config = dict(
    model='image classifier',
    dataset='pixel-art sprites of 400 made-up characters on tiled backdrops',
    train_examples=197500,
    image_size=32,
    crop_scale_min=0.8,
    horizontal_flip=False,
    translate=0.06,
    color_jitter=0.2,
    targets=['sprite'],
    num_classes=400,
    arch='swin',
    norm='layernorm',
    norm_position='pre',
    activation='swiglu',
    mlp_ratio=2.67,
    head_dim=32,
    fused_qkv=False,
    bias='none',
    qk_norm=True,
    layer_scale_init=0.1,
    parallel_block=False,
    inner_norm=False,
    drop_path=0.15,
    patch_size=[2, 2],
    depths=[3, 6, 6],
    widths=[64, 128, 256],
    mixing='mixup',
    label_smoothing=0.2,
    loss='cross_entropy',
    init='orthogonal',
    residual_init='scaled_by_depth',
    optimizer='soap',
    beta2=0.99,
    lr=0.0013,
    beta1=0.95,
    shampoo_beta=0.95,
    eps=1e-08,
    precondition_frequency=25,
    max_precond_dim=1024,
    one_sided=False,
    adamw_lr_other_params=0.00092,
    steps=16300,
    batch_size=64,
    epochs=5.3,
    lr_schedule='cosine',
    final_lr_fraction=0.1,
    warmup_steps=810,
    weight_decay=0.05,
    adamw_weight_decay_other_params=0.05,
)
Rows from block 3, named by matrix and row number. Rows with one number belong to one attention dimension. Each number is 500 + 25 x the weight over its row's rms, rounded and kept within 0 to 999. All counts start at 0. Numbers have three digits each.
# v: window attention value (model.blocks.3.attn.v.weight, 128x128), inputs 0-127
# proj: window attention output (model.blocks.3.attn.proj.weight, 128x128, transposed), outputs 0-127
v.12:515494543474527533480538475534488553499497501466499483476487528486497479499480535510450532503505533475485485480488485451431523513566460465510510487444513506527465522514517483468506470464501526491515471457494502516512448500483515453484486494529538498542482479495518515509470476474485504488523522517498497474551509465475469533484493471484516485490493514508495481533496527498483512506507
proj.12:444511459507510488503472499456476466456480495509501521530502492482480512487473474503502503487466480501459499553489489565542458492498511522511501533519479454486537490488502505515549516494510465465477480548521514484478487534513471541472537545476463520495481503494493497510529524501492487519481498493508481537429516513510549504496531499482480495548527488468503534462509495481506483479497
v.13:501506503542512489500517506490461480523502531491498469526525474485503558500562511509539461483507460529464544498494561532512482519515453512482447512484502502512511493534505475497492516503475509505514475513513475465473468477500504491487504488502521529480482526491507512540485486460453459493507513541471471512493486550471523487525502486524449514532478464532481504501465474537541499524463
proj.13:505480480476495544516489523518489507506501476520505497450492505501500475503456485499485527504547541497517486490479447453444523489509536473510520488529515472511526558456475521502527485497500482509492563470487475498507528517478537486503522500509480450501540470508512492511520494520538517514512492453507507449499531469515474532455478505499504493414495482488489498510526483501498496484547
v.14:510468496481505525507511482459491504499487508428504455540490512493464487511497474485474487506506522491530475499487496538490467472503480541500511463497505531481513504508519468491465495559464527495492501527529473464489476513502535503516525502507496462543455496445526525501493502522494464507551502538503507452535487476514511517509470494475544510479534493504487576490459469495459499478481
proj.14:489508485501509489559437540521514493543467482578479519462525513449517503474501495520509507520521478503474513516491499490479516514492498445470490515527525476464495489479502511517566493456542499508466535499468494517458515500510496504530490509501512536462499515543508496474514508484524508485439478474505473532465520485485492487485472467476480498473476503467477453524508516507505511514520
v.15:523477511483528503496512466532499493476476493508518482487492501493484438498526512513526505527503501480467497502500447487428573499519501461491453493505486494510514526544456528502484493527525495454509526561485523512500537506503498465524536482479515472513497510482484510476503553482501494497505499518533522495487510471537483493511475468486482460496472452487560487512505491528474526556490
proj.15:523508509482484490524498503506491512526527474483504493553499564520524547496492500460443460453485506493504477527531541496580478479468535510493517487475494494505499492473521526478522493522497485510507509454485480470533500495524484498481470512489499493490483458479539489529505456462485509508481492528490481523500483481476535471492516549516532494506528538485475500520480521441563500483496
v.16:526439462444507487518487491472534486498528477526517501437471529501518478477509503483531508516492516513501539514520498472488508489525495502541539474499508508437453514487520542466526509512496519503506452460499519513500521502530533507493501475524539457510508479525479476486490496505468486488514514535512489512470509551478474534574474481530527480516480495512469502499479474512495541513475
proj.16:504545501547504490506499528501499519498475525487491497541511497495533512519522532468427492507540505458496488515485480495483494506504498495481500512536494479572507528556492478538453458456485482483521543548488476443528508500498506476483505510505425476485497547487511530496524514493508471533500468515502486487529506475503533468450509491484495516465519496491510520525523509491530484514496
v.17:524471502527466486490527507516492493535483542499503516504456491511492507544496488489481480485464541472527489521519533472511499483486496474522523498475497507511485526494520534514506521433507510524509489477525483555473484448480519504495572523507556502483496455512483526477500542508493502490432458500495502477506483523453481531507468474449491540500474522485535513516544523519497503501486
proj.17:472492495512521480528500510483483494447486468492531475508510501487504494441530545504504522500534466533491487494498516486489533527499521502509505517511485499500548468519458465500506473556486513479477492510476509453514495498510533493493457526459489482515550551482509485571517496501494525513509509518522472538464501475528542503499544529542469498507506457509494471494501453432517502501511
v.18:510493474501514545547478524501522488508457471487494525532492511559502484468518529514439553509524509504543479474529466502503526499487509475485507495499465512495526469480528479487497483499490478489478509479471491500505477529530542501491514482506479525465458474478505535484524476538547521513513514467496499527508503512495509532525505570514529446540484523499511519492450541450521489493499
proj.18:487491499515498473451475479517506513488532503520441489479496512460476533556499488509594485494464497479453491516510536478522460485514508524462477515492521488521477489494498485535562548518520533522511483522508542491480512523481459537498525495515505490512518515513464508491465514492460470456469521497508506478520492513479470485503511475468459493520529495490497457492520486540485501504504
v.19:513493514506455495540491502512480564531505509503456535519497511534481523486506542504474495513511468507473495484491520541492529474492493490492573515436561528466467481495492493523507540571493501520517511545495470530487479505503507493486533471540474483503505532485509471545456501505492487505476535464524486525527483483454497485491473518491493506507502508529485500505522487477528528506537
proj.19:482481504496519475476509505478495432475476516475510474488517495467484469490493457499513478481478507500509514509515473445511472568503511511508456490539494467541535496499517486493503477484507498491492489464502536459485511512508510529539483513477487581458467498511511495478506526500484539515525532522471537455498533499517529517514533472526499506524471497495530506501464485536476456507449
v.20:512484458494493524498524460512515490483448516496497521534505459505486447478534552498498511524512466484533497516488501516481467542459533515487525484509472504469526470499485501484518461495509504511527508516470517465505534514519538515524447500541499515526473508493514494519491493547514527511515529486523455441495516487462520470508485476516556510515488541571515532523509512506515507469517
proj.20:506502507503468472495494531500467502545552507487504476412437542506502525522494483504511458505510536482477525460497481480493510482502489493477488555517531464470497514528506528514533491517509483493486538505512489489508522490483471481500507489479516542461523518531507515471500523469505488497481483511454544514481502526500469486505495528456482497526514475470470496507452520485508498583503
v.21:481494507493528505535486501500512542503547508551463538472498505508488516532517511467506513469552504471495494484495519509490485452501491486525487488517484470535477557520443483527500484479494458499510472483533521509508486504492491513493476489454457480507528505529471487461528518528480493535555502465511516477515487482515469551482463527457535500495531500505458464497517537490458527499534
proj.21:503509492480513517460524512539499461454489515423536460555504471517543477452508503504462489505432502515510489492507543528486533529504486534474524482493525502535496460495526489454475498502479506463458508512520482530522478502518473512514510558501508481485486495495504499536491507470495521504485505490519468550477498546506534481504510489531491518497503474547501495477504482537520491478478
v.22:494501476513458464506489515538481495465492521500518526479510474506466500493532524489506476489499499530512473452516529591507510505512497530486470511464493502490534492487540479475505508467526531505492519500513486526471511470516497491566468540524512494511484469500482488478500513480525477535545517510448536457503450480482484469513517473486502502510510439551540478500477529477489501478495
proj.22:503508497525511500511486464491498460527522445499507507510480510505502496497503500489485517484506452460484532548538483448478499500501496494501544497490506525500468483535435498528522504513479471556477531481504468482486523481459512474498516489429531509509486542513523507478484519523476525466448493475542517487522544522481501515480476530497508537479513468465463459513528497467479517475524
v.23:515450465539520522461500483508475521509517527509483459491515515490499527506503537490496480474503459514525495480448458453504504502515517507518509474478502519544509451509487513532506512527444510554493510523504533467512511507488516525502463522482548525478508481508517552479517497499525459514492544494468526505473537519507461461525478510537458507453481513491455515518503497548495493484485
proj.23:537551521503505521501485503484496499553469494521499517538488519493452500520452479518485491515535538479474486502515546545519496483491481471490521489528487486494516525464485516498447501492512449470507535533489486532506514483499506465503512480556469463557516489472470489543497526501480507465512469505519524510557505509464506539499525485475525492529508460468523484486467489503483523472463
v.24:512491504478493494514539467553472498507534535528478526525500485490505508536444503512502537523477462476499530547491524496549490491474510512522527493527559504527477495494532527483513464488517449510482516508535518450506510484478516502493484517507458506524491494513521500484486552527521494492459522535516508507485489471500508541439506516532454513477519462485523502538482468511547480470502
proj.24:493501478510488518508474506477537495522463465473517506465518531522475486465524479511523462492519514518528505454507477533449546508512509503479499527499457481458512517527492465497452545522513513464522479497475524507470499490535473501511495501497557507481509524492512495505505497502476558512556524466528473500489498522485471461533479529488579478494489533520496480496488495485456539519517
v.25:480475464501508530549502487478532465517518524482546473540521498497514529488513512505478533487503498533497550484468479487491499462508506497499515514536479493478477509479511500484499490492527504522528503538465487503502547484547456477486530512476465514510485478564497530481518503520511491536532495498508515497469514459519536543459455488479441511490513468496457500427509510499529533498479
proj.25:505514522511502497456506490515514518510487488509460480499468513502529469548535511475495505503502507483497492489538522543485485485496496507500492540461506519523534492506498509486458513493475491424483551475528535518516475525444530489498464512525521457494520504491511485543481495475480539510503497514492445459477513503485476479540521520498562495507493506491511493539518472496545438506558
v.26:494512517519457477509522521524499540469494497477500499507459496492506496551517506565516534466481538482507500493503476483478493531508490499499487536515516453510520450496509509492482526548508516484472526489499530505554495513498484547514518477495529520484501509481476456520530495438490500446501531523476476496538530470484460515532545518516535511545526485447510530472509531497493511512472
proj.26:509484491507552517506457482437484502475500534519485520501526490457478502455512517501555520532487471524502507489496485505593497481481512471515535494510508545498492537508501522542519515520519521521480461504532479513504469482481531476525501518516517514499509480488493475516528511525536493511488494470516573516523494530506496471484445479502453509516477520514471506479488486491457521487537
v.27:481485536462494505463466440512544535498500482478473518511525504499514542534515512527445492515485493512496467484480557499450498518514507497530518485540533470553491482528520533528484507508509504544504521458497530500488528486470462489463471515486492506532505481513468492481503515495517535482513465517523474497492534477487506456490486502543447500477434484502497527466485508493506509478478
proj.27:492511506503515510539514536514488448461486511506500505493496499536462524482485474472554471483513529508515538529487452488546501467517461496501512508470458520454486511448476488471508504493525502460477501567515474499514495508504530493510530504529512522495508503498479483506505434485482466518484514494514514513520470492525464506508485519502558499540525497534490509503487518577514549487516
v.28:525503518479474507486526478511503495541499582476477552512452488487524503489528522476508499511480465543516524538506479517488509494502515514519505514515533495497500507520499531509505491531485491546476468466517509514442515545478444517517507516492460503504532512499465469490506504497496523462520507481501512491494540491564512445465506456464488494529530512483496537505484462520491503485441
proj.28:505550465506521507509495515456550477509493447551529482497502476498474510524471493512510472486503440456514502503510511524473508488508488552496527485476508504509478502488500478499487527522528523483479486539493478508548487466527556486507481497502539529555491553512514478483536481464489509497542528506485527504502482508450488510510480496503540516515486465491524480524503547451490475495547
v.29:477519567460509490535540529482478480508498527543481471517492457521498459506519492494494504537516523482468531441494518524527502516490482501527479493495475489500520488482450489504493512474500499464514503481513507556479481540494469515445509432461483538512544534498471511499510538497501519472525473501551482463523511472492510485472499495474486510527469486483506480463491507540474501506505
proj.29:492478501508476522467489468540493510475504521463509476490538481478523496464479510510541497489489525525545482506517474450511520464492504517496503486499532503527509497484545515454490504565464480542458483490522466475527484481472538511542515555564467495503501488500516455524520463486512506527487501496446496500473474520507525504517504483509498476487522545514463552536495490479514493502523
v.30:506483488470473495529498493477451514514476545496530519507492533508488471518456504489483488472450508414560449539470504495508513526537527494466498529477555483485493485531516513470521501490497512543527523475454509490471549471491530475470452500518461470477479495490486492503503504509498536474503494512542469486506485512490493514496501470495521513490510483532511495538512466486482522483516
proj.30:487507499528552483512469491524546474498471478476471491489476536495524500493537494484533493461516477523482516457516493503491499520476478508477510468532481486505486491470496487533527462518491468455479505518543508464512491462535483504492512504463548560500539510520510499477509466465506471520482480555511468538465473483497517499495503556498485495495528506478486494459473562485521511536462
v.31:503496519480524476541521490466486504496521519535492476521485504530467508505523510476553484483494499492501497457498482504533503489540514563494487510526521481530465479497497490515476477509533511476504460499477500479473424563508510483479511487532539480522530527491426478463480494437486495531471491485481505525481521512465529531512488535487514511505486480496501535528535492484541510508467
proj.31:501481513491506498481486523500532493511487508473490494526538456474505502510489514534462518500545483495475489521496507495508467501508504492491504502488513448511503542503477484466473507517488476510538506557521494505539583477499538523467482510515469493462506479484538467554533489526522500453543548473535464512529489500493466499465494463538523505473494551530463521499504487536487504524482
v.32:464446486528510541506494460445488463529492520484507492520485472452494508514519478498498470505494485507453532513494478496542473529455478449506499500502460534511501503520523475508475535486494485505560512494546500493485535504497510479507476469475537492477501486494469517536514518513477524435475530482521522516513510521511492520530504506510500461459494474560531488460536476519502512512477
proj.32:505523499489515464443482517518514521437489526537539533464506520495483477493481487464478509474520507528522490503522475595517517503487514520460531513478503484453518532510464540487532486520526526483480486499490466499511500528486460505477481499482458519532511487500494468458496507498498481530533492507529490495487492514473484453464515496460480517554545526466487506502510483498491515472493
v.33:502501471512503544469501508524518473445512488518522521484509520539467460509488516484475516490484478507522489517531480519475478491484507508524499529538479502519459469488494496493462492463514476453500511535521559488481545503481469487522512452486506571483514500507487501460486485469503490515524478503478527475504508490547432498501469542498521497550509470520490481476469494478507469560486
proj.33:465501530486483464567495502483491516518498473551499543534512462444556517492478458529540484517517504478506525451502502519480470491539469484479480537482503515507531482447479526492495522526507529515485477474531479491522481530520545503478501494477488502471570458437502498505522527512500511501522504502519490525531483466503498498521492545512516500502479521481478513488491470500492507489520
v.34:519491471560494489529439491522489481546496501477473487512527502476534489491543486481518513509475567482500464466464516504512511519491458487543480489483501473565499467476499516506516511515500489468502474487471511471500467516508539507492514507478487484555472502507446547487478516485507522472495500496545514511474496537483541474466498490489513531513506498469512524525510462558531498495519
proj.34:507528503471511518504506493499519506519531503516519515476495499515448531568450561502480508525499462513469510496504463483526506438504505497545474531508483520480473488547490510501522476500535512487503478475508499553464529478528434500513504478493537473536517489482539483482496503526497509499475506507473486503456476489530446530477515531510493471521512444488504483514495521457527496497517
v.35:523519505542487522494491518481502522489516503535545520487540493508514501496513494507503474524513532508463467530526517480526492523507478488528521452476450452491519497524505540441447500532451490460499507478457527512535495482475494450500531498470515531519538467509508483510510514516480483490497525544453460500537530454491472481500518500501463515497506462509510506505547518524538519516516
proj.35:478478488470508449511495472520516501491475497486491493501505518575514540555457526509544515469501500467494510469494468506494490493509508515491479516497524518520472526508504518520520493500556464541490448511484473477509489499483475546463496500496533516473478442467486493460535486481511534469514527464540501501460482505534504495466503527472541469538470525513489513523515494461509473484475
v.36:477507495517477534513555508465479482508481483479519524531520446539494468482473499472494461520513504479517542529548488487477485516549507526536540545475467528538500465467508496491514552512512503510513461549522470478467521480508483483533526509497515515497524511487498479483502460545497533525461506533466517477463502524526535493503517522545517476506479495504472481476503500532474512521495
proj.36:486494503470533491517494475546543539501504506492466443522535514488494478527523486503507494499534538536473495539474465510474504479504495476469479488504499471482499503421530548456532477488537550533504515513491510518498485524528506526506530485528497526479488468483467494504486473461519485486517480478579503515482530469495495532483478469464482545489528510517530497499486524500486507514510
v.37:463487461509498515543527504502521492528487541517535490486517558466502498518543500455497464490491448532496484537484453490490480509483523505460480502505485504511473512536504480496475510470484485470527520512518506491449515486504538489523530555481499498481488519562454469501514476494508519474472513525440527483499490492487512498467507502552529474510507437499481474467497523478520510475490
proj.37:511511511518501512449494486503448486460483500492469487556527470496494499453504500504533490471490503480517492415502557536494521499512474479514518510468532523481504469476494519504500496541501552539524514511503519490529472519460499513509432492515484533508503479450500498502501522466530444503502500501528505502524524504533522484572485509504500513508492533517474519473488490491485463518493
v.38:494486478462492444501503527506487531530514497524488492524480505488473507481513488507488515482504479510504480478499531518496435544501503458463515511545495507553490536530501516512577473485513513499504500499480495489481499481485494476501488482435507478494485514483526512507512478477565491524529523482472499558471498447506508461482464511458511499505504506477520504496494548477505443544462
proj.38:496504530519442523479522456481448454469472507543495528518456501504466504494518538508517492505480535483459480468490515468481544473508452499505490477506527523479525457502491475564461459530477488476507505540491502501551517494513543493492507506494499462484494479524489518510521481502503517523496489525515499476531537532516458553503505469528516510477496475534492511502527495503490533527528
v.39:479489476541478497473515504514514530528460475496544488483480493518514484514479514480488498481522500491482500510515501487516507549498536482477504472492517506496514469493489468497484468486457481514517515483555482499474536469475479467470507476510474478484541495479497493531509523489459554500501475531537493518445524542517532530536487501553543494494502485468511520495498504452549463464573
proj.39:510501512489506483489498495507502446520514467544455522514476521499483456457523480492526467490521511484528503529466489547486503509493531519479525520493530476532526513518513496516488542460529504509466486492435486500530512492573507497513461503505481498509507548483507527516498483480500463513498518480461538497534482442459471501512477501442509517560480522499492489502512530492482506522458
v.40:493482500469548467520504515498529500497522470487490455485492520505473499545500484519530545474462463488451559511479491515468507530503470501447534531480476484493523513505455521508521473485538476478458502489499520529490538460505509489469512538499514495495525540491484485500501474479503529469531517522514472502480474510507529471507499514516523470511508530484503522488531543453519523480427
proj.40:504453510501463493475493466515495504516503549539494502533511467498502451434519506496469457501497537508529495517513461529509473489487472465504530478529513506520514485510523496484448517532488458513517503549477474478490480512469519512493490471474496460499468479531529540521511519447504487520515463497527521503491486516517483480546502413509473517513492473526531500529503507487526489506529
v.41:481547510505507528453516552517528505506462488495507490478504483513506523479534468532493475530494526470458507523532498485537542462552492529558458484484504506491472493514495474475442522499487507482441522505510456481505491482509490474531514504486484541527484476497482476504497503531509524496502514487481436460463517480489442536508523493477501520465510532530498503488532504489516507536507
proj.41:510493531528524467523488474466517485488520460475498503495486506507537523518525538488474492521512473502529521490500503505504511515494504519454525507485465486498491529473515518497502456489471483494497499527518531542505431495519486512471545516518565476487524495487516495488455535484468509485503544495532532542531507485474542459436471551497504550524500488492494461500502479493483514500440
v.42:518534483496511501508509468506504480536426493496495503497479507488507508476505500511472479505484516542494469517504477520458527461517506504459510522540505449546483512529431507524570503514501542482509456505486516503508451521506548482477488478549510519523542488504533487497509534497483530494493477473515546533507540495502506511513491477469464473482477479449468514481476528494491500493506
proj.42:500474479486474525448528520474481464459530512476508465462532470462508505499517499492564499505507490486557498483507507502480512524515486474542447494490521502520506499515546503483442481494503476513501517479526534539489503493522477503507489507429535461475515535526493528536521452482492473494523513513480479479518493533473463483473502480485531525479504493533528513511521513552476494477483
v.43:488489507543484470522504488499498483496459512468481512493498459515474561513539491517516491520514467494506484505504504521499431529512495510538483453541479536512492456471473515563521502496462509542514500499497514505479497519455488500486515523494514455527532503522494499568493459508538482519533552515506494489491532477508526516494467513524512461505471500448474465470490489483480469496509
proj.43:492508515489519476467493520502487486478542508473499513514454532496512490476513545498467496486492497513497522465507471492455540475462471465473483486438548498484520508524532480504549485518524496500548505536535503529511490528527496455507502482497496516481507542497503524442499474508483523549428485505468509521511479467516492478483481482481486494476522447486498499483484518529459514551515
v.44:509443460516475516536517521542506501490557482421499480487513504493502478496535450459519511499492486503479524510515517465447502495431518521494514545516502522535530492504494467510494518529510500509433475536527508494466504508469512502510478486485489519470513477496466519514505491498488544500492506498483511501472489464461541497487505471499532484505497498489504436466537502533483478495498
proj.44:487528519466513527485500483481510490485415536556461497514525535512500478476468528528461508486506472464502515483491501513492499501482498444505501486513501505474516521474485545463505480445494512505522483497499478485485490485521535515465532467523516533545530537479486491486498544464506468491509448484481519537518507505527471533516518471502449496524472515498515524521454530480474500521503
v.45:507505468481482472491480503454484499462520503530531535527522493489487522517453478510513490506480471492464512509479495483581524518478522515467468506529495474519494476494474445517494490482464470536468524490459463518485525508469511546496501530519499479490527522501472544523521501505503513497494560493492479513517507461465535489512480530474485485485498495483456492441522462470475473532475
proj.45:493493521500495514517468469524496515521479502471462532483486486497479467527549518497461525493515495496522490495513519511475442513508445489478477523497538466498480531501531485543505507511490506488545487511523518477540488489473497459475496489458441477509449545520525479490487501499502455494495432493505515508477465497520505502481538478475471503543478466479494460528515505569520511491495
v.46:504473465488460521526530517478495512528497512445514480538521454454483490507481480503488495507508487497485524551523488506510480501502506499455475513511478490544502543452527480545543511537559503482552502526537514514533516491533494516514475538505472510480518462497478490534503474527496523494490516478498534484450490468508515485478539510505501483527495467514545521496520488532505440531500
proj.46:474499514496531478431506532513518506489460520535487539461484495508494472480523508476523487516493520509459492469514507480489545474469501495507469541514472508468516519528441542499505450503470520481501494519483499504516486503503516470492534461485502521515527545523515478531515520458508541499505553492512489518569529509474459531506477464450477485493500509479460482506508522508496512459486
v.47:486500503475494467504487503489522518465531524484543505440512499512508478522537479547504485498485528471501522530522518480482477534474537498511487490490535471480499498491483508459499453490493476520472513460524501488499527424509533485491559508521487487529484554477471522488525545532499462484507451491461481456484497513519453480485486487509529534505475535513497523500502549488531495486488
proj.47:529499513514524519501501515489490521552489481517480492537511512530513501462480522483453512465517493522489482472459500527545508491521520533503557522518497461505532497503496459497483553508512485509513449517488471518469469540506556483485462486476491473468510461527559477535479500443523507481505533526495548499451470502529530463488509512488486492526502468489506467504482492524484501489487
v.48:502495511501474489532485498502517528476478507491448525514526530483520467478488510468481554479535533508544540510503500505550453507462519448499532497503526481529478509511510532506537465512512520509505519472499486470548541494544460535534473537524505488463497495498483485531481559480476532543502514513519482509521506506491486486531500530509518490550532499486512509504510492544522531542485
proj.48:477501485508504457480509472481541506530473534499465500517483495516465509492502494489500502481441498507434514474506492524509526531502500541467509467557511523507530519516483487502482514484486500473514499516444483521524538484502526456476540504514465522504481513529508511544466475503529511478498515538498490488517538480500511526484491512515435509503510514541476522452580496497472494464527
v.49:503468515481449474474534475504493553504486480501512521462514476484527531500525424488507515520489508503509445517521448516461502562518501462484467465521519495520505480546495508469503505528488500482497499483491484473476471492540470522536462526455511488496516479494517519521481504510513472519485465507521475484518510469537505515485516495475476488494524544491497515539559493492525451481486
proj.49:448552521443526470483500507458500471486488503500466475514454472550487490471546536475509490482495511500491525500455534479537500468476507518542518492480521504472508525519495486575494483466506492509525463500481514510527485476512520492483535503568514509527476505530492457515488533515493492489512527473489488503531487540480514488481488460497545506509482486481506518498477557518487510500516
v.50:490478483531505466540465479493510520523491511465528500478499499503517538523506496500513518538515513480540517518522488490552448491505509548505520480498457477511504535464551520479491482462434475512519511542442491540491494514506478471477530462501496487496515525486476490497486572522481505523505495519512518451456500501493504485543477505524519488462500483514529480492522474531519538498464
proj.50:500500497499464480489547557535522452481481512507469505502504513515511446484474501480461489456508495486480453463438464519507506485536499471480513474527505521496487526519463528515517558528552489510489500476485522525526507479468483503548452532502490527506511507491532487475531444474505514512466509481488514506489530487503523509505506508459433470522502493473500504494494533496510505478525
v.51:502507506513544501543502460498544477510478505529451487517489461459506510495520499533497539505473495463516457534488517521468516498511507496469464502538528496503502482534517525528533487506495457512517517501511538465508475508456526515473489498532483498471486487526545541495513495467525511506508509471497520476535532478475498502507477486451452471538481445472432513490497506525499546520514
proj.51:486509498516488503460509485473470531467514500514542518499471499499485481481527506499465509508487531499527515444517482495488472524489462470546513516499472520494528479488507442492451503498503533512511519503548457503493521493519478521509515536443474484505480509524533490518465505515547481525497486507487465524475465566464517476510521545509527479481516552493533528500512469447507463505522
v.52:449473470550502513557526506463517508516495527485511474503482498498507512513531481530453514533494507562455535517525506477505486530445477475510503480483488500489516526512491473526475557508516456507536495484531460537502514500492518499508491529517546510478526511459510495504532498527494476484467480512518529482513549506490515472526528488520487510473478496461511504519466456551470470496485
proj.52:480504533500518458436526491470491538461482506483533547522502526529478497504506489491527480426526500479522515524526470546539493485500518525497487509514485520530496514508518532454533463510535469481508513492490505548525501539516492489496487487464486528494475521537505494507487496485485504573495474475505511535502460506536529481518496493444494494467548513508523507499526515499527531474489
v.53:538534527510503460467486495488519478500517510459484517495482476525534527467449535467464511483455501497509501484500518513483504496521509499517501454493529509482518487474489526523515470530528533475531484444476503497501517500468495535493475530486484518510496460515505475512485451490550485514522520497521521545523510466514485500478508527522468491548455448464476563464549496523485502499509
proj.53:465496531495520477510483541518458524530506509506516484483486485533491505503538505522509514555506534531481497459527493444456507494502486505512458482477495490482460512543516438497510499493518483512473508539508486484517527513527513521475521466512519455516478566505535487481494515527472494518496530476507435511471470524490486510494537476465491468493494511496438480494472496528543506482521
v.54:461534510523522462502501503518518465547519521499490477509491470490520476484512508469508487494482512466521517527463522481491511446537518516510463491522519522505486506483490527530518503527519492500510440482480493517504489530447528523524451505510517501528505504467502465470503449492492547482521525497515480501537516481514513527491500514515515420563433473468489514499502478456493509472512
proj.54:531500511485500498480510491510481544495529493528465542534464522490490510498537507510511507509471527495517480515518487477502513525483454444526475507506465491495494499530484486453537500488506557527477548491485508493497508495557504508497501463469486483478489549510547540491477498499504480559492504550488480506438520523506466479505513507488469512450546505522462509546525475488490464517517
v.55:472498526497541505543499531497533518474470501538517526524516533498508517505468532532473502512514473488554485495493504493476511493497529510469508481537479540488540501452527574516564509472454492497501517530524466498532467502485493495502479469498557506540497456498503477497507471465505478472503527512519467471529517505495495485479489543445498503534481471482504481455510509481509497508477
proj.55:533508476536508486516500458511510482503510498522474504534460495522507510477581481490475509476515474515465498538516540497495491531505443526506485504483526489523511486495507486491447495536511540487485515510517502489488505478477537486499510552487439529455486502525483544515514503518532509541483497519518484503465519507472491547512547522527488527469516505579497516530500511486511465523496
v.56:497490522487499471462505540488518546490493480481496552494531512492473517512510508497487476492481517513549502492486522530500537512514557515499544516466485494459547511512502500496489497478518481487427500485485525481540527439522501503504488472434490519508528504520497513473515521480504481499464509481497487539525477489512472439510500504548502515459467518486438520555481489501489509487480
proj.56:544500500500480525545475529470479525528505515475488503523536482526495504506486494526509526445538477501483475531514526479515501472457513500480462522463488511520491487498500468492471513481525463467502519516526494439512492492515519456478529536489491492483452453488484484517526514506491444552530501525470537463503527494459500511517476497467509520515490545514531495498485501445529520502548
v.57:514473481444498513494529516505512488505490489545537512519519517522521463466498492495498519496511475499524501513514510490470492493552506523506478497456480488469502525453470509496467524503528513521468511541456437505452514504533513456488497527488477508504511512478501474557500511457494506514470497473499482439464503490479492565508465493520476506498513536517515485503440529456548516502501
proj.57:490496510536498498559497488482484520509518466477444518505525516453491495483539474503476506506502488457479491499454466499542518534466490468505555521541515524542503476482518489514471488499413510504496505489536537496536505485508496486541542539513507488537483470505467521520469496493458465487512499527531535515549519513505539491516503481496515508460491522515507472509507510479472482503497
v.58:463543545474521511553531468486508533526487502491500488507488484500442487521484502497514496455521495516497491523498537459479518503497509448437488467523469492516462484484499500511524493506542525507473515471513520474483512534477502505487476560451510513494518475503514498492538475468576546491521504500490489528492540538535493480520511521475493486503517496461505482450513522516484488483480
proj.58:556503496510496485441496518534495494465499584498491494543514499481532526485517480519467487473486519542506514534526494520472513531518444567513440527494510475508537492513543516470500459478480500481516497544502484497471503533498529517472489483494498448529482516511471528537484472499506474534498511481489464481488491480499477489474492470490513485509486484512495529536511497508491520545506
v.59:509526474487438527497498490472475513496532475477527446542525505499506515509464533508475522487534445469478516527516489506472502487464465490452532504495523499497491517542516543497508476443523502538503520511518444473457509512529502489506502507468475512459494523523532507477489489468502500489531462459506498496428486496528490502496480499515497515500501496541527497491471519478473490544542
proj.59:516531510509474510533495476519511456467500500562475519473496500499479480506474497511503476526478509499523460480497499473478502521519483514472508506517494523526547508508499462522454500530464516497485473513512501580487496451497539468515504483570500483548468453469492473562503518517539490493510518504495540477556466492466509493513461486489516499502517514473491531495486511463506520490479
v.60:525515532502547497479470428495500530458468503492471485507522530533509497505458474518490518467497508497511533477527506536470476460516485518486511477495474494519500521492513531527555532520464474470460520508452495490545468516553500542460480481496496505512494499482478517519530514535492517480534508469526497533480502483507519530486516547490506493483452508455529515530535480504530486500471
proj.60:547455494477485490506504547514500464515509516519494507457498483512526482487551528463478485517466489480495461510464486488485494543533490473478475491551535456507509495504505501483453511457516500459536495494489523462490535497484428492502502498490526458484496494531491519473514469480519556517466510488528469444497472502483452492480487487504512478501503475495524479456498516527522505461493
v.61:542485548516501461500529488534503517528492518472505498498529490476487498503492510498492509473513501504509440485499524527505516499495498501436521501531487507512520512522534531483531517470522533512491513518509463485501514487497457466529469491483517497441499484515458507484522518464544507496496510467544456513483463480513467526532450537519532531528532461523491454544498491476460455530487
proj.61:468473464521471508489457471501491435467503492522499502474481533520510498456468506490470480496517494484456544503473525486457520523466484497486504507508519502502501504531511508518486494485467507462489460499502558490493520429498530480507521499574466501555482500465505490498509495498481492502493520530449532491543516515475495492495519489520508494492458517483469551471526512469498514545512
v.62:507440492463465448485495526467445519507499504466497478513501495492514509493527519515498529511489515519472489493500504518494516477482500477546476492446532497517538459519506510471484478508485565502494504471461488542488511513520519498497507500519487484542547503478470563521488524494498523563504501509509550493509518526502523476458516524508443475530541531496500497501485508551475518488508
proj.62:494549490518509543466479486523500542502491492514537477460526508496439476535473519515517506527530488497502491478495492479528530493522554530487482483533507486468489539526496486510547480490525463513541473478470477511501510509500482513497510483490512464486490477512530461497518501546464476457485432511468477546479508486538506518491509455505510485481516436498475524494506539503529476499520